Weights of a small contrastive audio-text model.
Data: trained on synthesised imitations of 52 everyday sounds, one a clip, 39062 training examples.
Rows from block 4 of the audio encoder of a small contrastive audio-text model, named by matrix and row number. Rows with one number belong to one channel. Each number is 500 + 40 x the weight over its row's rms, rounded and kept within 0 to 999. All counts start at 0. Numbers have three digits each.
After each channel's rows are labels from the 100 clips, of 14848, where the channel reaches its highest value: "top examples" is what is common among them. Only what is clearly more common there than usual is listed. The data: synthesised imitations of 52 everyday sounds, one a clip.
# convs0: first 3x3 conv, stride 2 (encoder.blocks.4.convs.0.weight, 96x48x3x3, each kernel summed), inputs 0-47
# convs1: second 3x3 conv (encoder.blocks.4.convs.1.weight, 96x96x3x3, transposed, each kernel summed), outputs 0-95

convs0.37:544523524492506434489550509541591562534450514398462466537476543505454516510467476469446483497523491478504467510585517469411510498551498509512454
convs1.37:597493459499390555457528477458525548514511464504563492513490488467538541494457468546406438537423475450513507479566479542411510533510500478542525535531487533461526471548439514523515487493550527459602475476493469534495551488533460558471470473480492548525532538546462483521487493508568502556
top examples: beeping; bird chirping

convs0.46:490507512490479486543500481456516402514493444445477511523479432477507491493581523577486451556465502521575588519582533478525493475488510466498556
convs1.46:520470484377449404513478493476485504516534522555556544520420505543532502487543571498558502485518465534529546507558530551559541488533518524435479555583541523557567505515502513475535476473448436473441550545506500505515552483522569533503525514486506473592480509475515498515537522509471524570
top examples: signals; beeping

convs0.59:496506467417424475548519481499506449563474571477540501478525516483429498501548437552551543469506476540508487468513567513546474534555451493443552
convs1.59:498528511398457432552556475526488532546473469486545434545503491577499545459548544551516466517459508502464412495468519489516483546434541503510518527547510426554458484542531521480449541426488458438535582515500463467516449473504477505531500537525524495554527432463530451586457502508526531521
top examples: bird chirping

convs0.6:494506525527533456517450517470512497412473477492447528554500531480493572498469472554472510497467466512470522579430516458488430531501485527503629
convs1.6:518489556491552623546438533516515406538464482533540499485462498481497484464537468525496431461499470431453516535449531508521456467501512475509459500513526438499497462439484462421441523570497502471474553489468500558509477459487479511459530525504457518425540596533468526562422494471480553526
top examples: thin (high-pass)

convs0.1:436494483476484521412592492445483539457509515539484606509523532506522544498536501565542495515517474479495542539587551543537465523497554520493492
convs1.1:495474562486411486423475523397420430594528488514462503480467498514499454467464494528498489528495454474511488430494494476539522487541548463542484472416456552475505504464550501476534491511531504497458478479543592590479505610509514526541496529498477504470545456494499489489579517507471436491
top examples: signals; bird chirping

convs0.51:471473516467502535485506462517471430527441535511587475481493536474492512402418469523582555526534544507510529519531562480560527443516486517461469
convs1.51:498489533475584495461450519498472483458518507494470492538487461483491547544516453434591469458505492513473471485494519487546505514443554472550546466507454419472550543529468542534481584529425465472445586496468476508469553446423493456535520524428493450456508448587508491504512544492460430480
top examples: bird chirping; beeping

convs0.21:535425478457531491534482480501512396449516513487499484513428429538457539577535462536496495509530497525497448478608524472546548527473481508507469
convs1.21:431487568485571528593530468427528426515525514492529451524510514510566533521538495522495462513552473516547531524538554470477509473546456507535546527563528483532494529472555463501487562580512449546462500522522507519507539539463558512595502490457451513559494563522494572561538557533532503557
top examples: beeping; bird chirping

convs0.93:503525467521485514467499512454511550420595487458467558478496504486495536531489467498515579469524544606528460462517487448532480494545439504488583
convs1.93:489553547549482554457496495510417499528492538483481523538591491435519510532522456465492506548544553487515521489455484612448488469490525537427442380446497577448446458478580459476522485477496506492493492508501445502521525520518488535411547425498473512528512467508532477515503514475546501448
top examples: laser zap; bird chirping

convs0.71:531512487468484508513480483515503526546532590553424495590477392448474427549436506475492545505527482473516501534526523522438474551522495476469488
convs1.71:495487489450549511468415502467527500438532453534547537476509509490424492486463475522481451548492535480508486519503541481537515483486448542461533525465437472525436532557497441590453462497472443550483519504532487487457530576519482441487494516477433465623534481446513530498529575448541521413
top examples: nature

convs0.41:499545527451402522460429579464483489437516517523536547497496509484481546520506567548530548401488430490480533498456488481490533461483466496500546
convs1.41:549514442484494530535441474436469479546445526478574491504435478569489516488506489580495551431529442520595562507519543560494529520453578493477554543469509461517506459492484446463510425485475526446481459546521489519466483485492531439469463478495513482508456527584425518515531512549505567443
top examples: laser zap; bird chirping

convs0.18:521522466447506544469469458481511497578474481465509499492499520521480491603508545490511515490535534490415602466493511473496513469487577492415423
convs1.18:527535497565542556494506553489449476544574506480433536500517462497469515495523413516488500518404578513524521491480506475452452529486533559508515457490470467474531494599414453452555459454465448489520505527437500476477464515505489456397491550466476501525567499432466467569487484467541481495
top examples: bird chirping; beeping

convs0.52:482394500479498534478475558499459551545485511493467483537530551488496514419505442553431478528479559488502531535449439574492515465549503558526531
convs1.52:554431512583524497525444411517460435548529518482556499486484526469493529472422500519461468507533493499565485498488451482427498468442537530527417509528497463425503435540492461430519430571457523431540457497510443530471482518535499508480513446486452483552507484489523481411521494453545465480
top examples: signals; beeping; mains hum

convs0.20:465476474512553559582574477501515462503497449495479449527456445520519515431470479529482552527434485478483535514573422504477504581443493537508520
convs1.20:469501495506527431538517439554470562535480497487570509479499483508512587432574514502454446498591514564496579489470457445408454490518513482490596504545530477553475485467486503436518525542539507451522505445547490462560499472461524528427474506454458441446455510487496473457479493536512509470
top examples: animals; signals; barking

convs0.86:511489514557490454527471533479472547569424564474499519523508393470458484475517442479559442467508466571443460508432476482524511557494516472506509
convs1.86:499511525496524547576449532501510543541496565562450457460499483441487544520553504497537493423498455483480491468531460514537523515515466519514519564508540593513477493532562455499517468459497516484485554403557517503507526526504419509478522536492531467536436426471441393435549571511550514504
top examples: beeping; bird chirping

convs0.17:455537506586488521413498567507448452432499509536467474553550525539519470486493503527509546441563459498572482540453495493492494506558521484461566
convs1.17:549432482499504537476474530456502513448492555515539475453546508450467433565544496522508433515486445495521506492517451479530506530526491468518507487472507501429461497432535519521459489496546534528439502533455571545460440568500518464533469411552476511602399567494496581516498467458463550480
top examples: laser zap; bird chirping

convs0.45:525597563531374492500473521469431490433466463511509511477510482559522505470569522502475472544511502486523464491573514569506488524465534508520466
convs1.45:528534495540504498517504440528460490559563493435470520539488453464482525511526441480469490508539464540528455565484509560597499502490443551565512519411522443470447520543553495501473424619514486584504521501510491503526506494522546473468515425470506445494526488481496448428510574504503511565
top examples: animals

convs0.29:507465587431527520497485451557543517470485566525586462467447543514448582471511515423504481499524481503497513438474541511460486449544528491498541
convs1.29:433523527490488496459529494398454555524503517567463571529586437523509490467441562487523485458453443447511507489432414506506482543532485466544475552552547464494441524485513504517421516514465515514528473398483479456486535459487588470542477481491468556482475499475515479422504532499462509495
top examples: bird chirping; animals

convs0.2:535577481486424478466563551450537470500537550487554571522486490460495512460572532478502531466536449462540502455487546465498450510489497493429570
convs1.2:523537483456479484490464468512471606382489524503471419579563503513501447508517462517554473497550462463477552518434503431541451499511583538448505474495434475442491547551466498471499529546541487480500460448476489451476519555441449459508494495486516419469471520489452458476543546541503506494
top examples: bird chirping; water drop

convs0.72:396550439486513461511461538472465462473508551498529528505484581503457525533531532523452470453447460595498483519468495450500482463487455475473571
convs1.72:532491479479471515487468497551534461553512500540499508451474545454493551504492563455568461527506538478485486385512517454556445472459436524483493502555471482444504578482528428435473495499520544442535480529442473524434535438445532415486556579546466442463533526503487479531483506494564493530
top examples: household; bird chirping

convs0.11:390516524472522504538480482484484526436534481533491596464485528491504611537512536481500508542525553459493544458445465538540475469515476430505507
convs1.11:426498451531477511490483474488511464476469540500528490578453489480478563557460480507522455475454553497525422459470492533496492469457586550499515428474535436495529500475532472476458521574506498491514509487504489506484457438471507482493491477549507481310464467533516456473503510490484555414
top examples: laser zap; bird chirping

convs0.16:458447528489467482501486526480540467582491506494483479413555520568433587521501447480467509492578462488443466467513524477563543481544471498450489
convs1.16:527488486517596509440508540442439492472477503489491437511529458541502478503481465544481561522461505523526577482518518514560568541553564585486575517491522508446525447497530468454499506509452512487533434414487455451505513543486482514574555512484482429543508516518546551505481525464402532562
top examples: beeping; bird chirping

convs0.74:497493535486564508527467519508546573482467476584543523492475510530473532475474456461552479411549543477445436538552480548479453545459499452514442
convs1.74:455529547471534475496538496528512510516520509457482517471512539575428434492562516489558555548482521527524546490521556525516477487491482528508538509544491513558468508481540610486527514467483486585438498546513443506476459513580460525427516475554513563530582476581512588434476452535542498488
top examples: beeping; bird chirping

convs0.94:503468431503537507493475487495519617524448464529463580486522505544482520538508526486494508499467529504555505460555518426511497551579410525547513
convs1.94:473480553558533526445505539509482486451539499446497499443585511424505547498475429487513537505567478481483537500485558586510431472526444507519442476463542457509457583542512557486509573465447457421442516444498540536495485482483523455552484495499494435529521459514592560482525521515475499500
top examples: signals; beeping

convs0.89:380489511515429479506540470576523453428484513544499551500524513493558488586539483515521511543457469552479513491514443510471534465456537549487481
convs1.89:473519486527551532473506474481490469426514581433556470507511448502442469503434472559453461469479515450438480493510521478554481492432520490519474524518510436447541434553488526570549537552449530462467473472431574507477476474501455442575447533450438441477505487510589484483490514480525517462
top examples: laser zap

convs0.14:537506459446473475559519507475499566462483573516429577513516438464494442491474495477510451488502448463462478533540457460517602564487502494464470
convs1.14:480490511446520429472491532536486455442565438564559494478475489527576459514537511454447503492454453498538534524518517458493481520498560498519510490552480547455520435496502609490497513517520493531519546481508539634481504533517516538522550562487515545594477518484532473411489455480513491576
top examples: bird chirping

convs0.28:544598494476465507508471480480510582558451535567477470579496487448463466475467455512446478536484461502428486527532524579462513495520495468450479
convs1.28:619488533550478508545490482531557581448500478558491431553548452502514488453428502506486521423498492491438496518585453534464587511454486489521477512534498520460531516478495512581568545440520529508528478473502501476447579475471490504578503542506479502517489515538456531527456494469426489551
top examples: beeping; signals; animals

convs0.76:524463490439548461563473520484485413562532520465508547535540503493514532561582472485423461502492487487501476454478593518534455444474483513469538
convs1.76:519512552563432529473555484512476596475508415518457448561487537572541509484455448507548475454512502477494447449484500494521472507560476499463524577496422418470445525515431539501480457489445441473471526446471503481486570518526488446449522454491473546440505500536521554485504535481526547449
top examples: household

convs0.24:483491504511479538281557537522464508524509514454508569514526527498483522466489485470490528509516485518516523490518510500475516537500475466493514
convs1.24:494500517534494541421492543606491499455547435493486464482469497470458473481403452486531502502468465483493493485453441521485470563428567493490487478446472484455486484456509476505555511491459523482512446499427510474512447466479512492467537487469569554372503574506512444473591500513448478529
top examples: water drop; nature

convs0.81:485507497487512470549540501517465535489454505435448525542522513454493500558458534607424416492440611506542536493471509497482469490504495477536519
convs1.81:522414456499480472469521447548500561507502476539478494499462495517468451504456473491493455537524545559438501512453517504502492496512493512507439436493474488559480586521468483540577481547510526504468525562527476485533448453507491512502632472574460496371471504521442515535475485531537511588
top examples: signals; beeping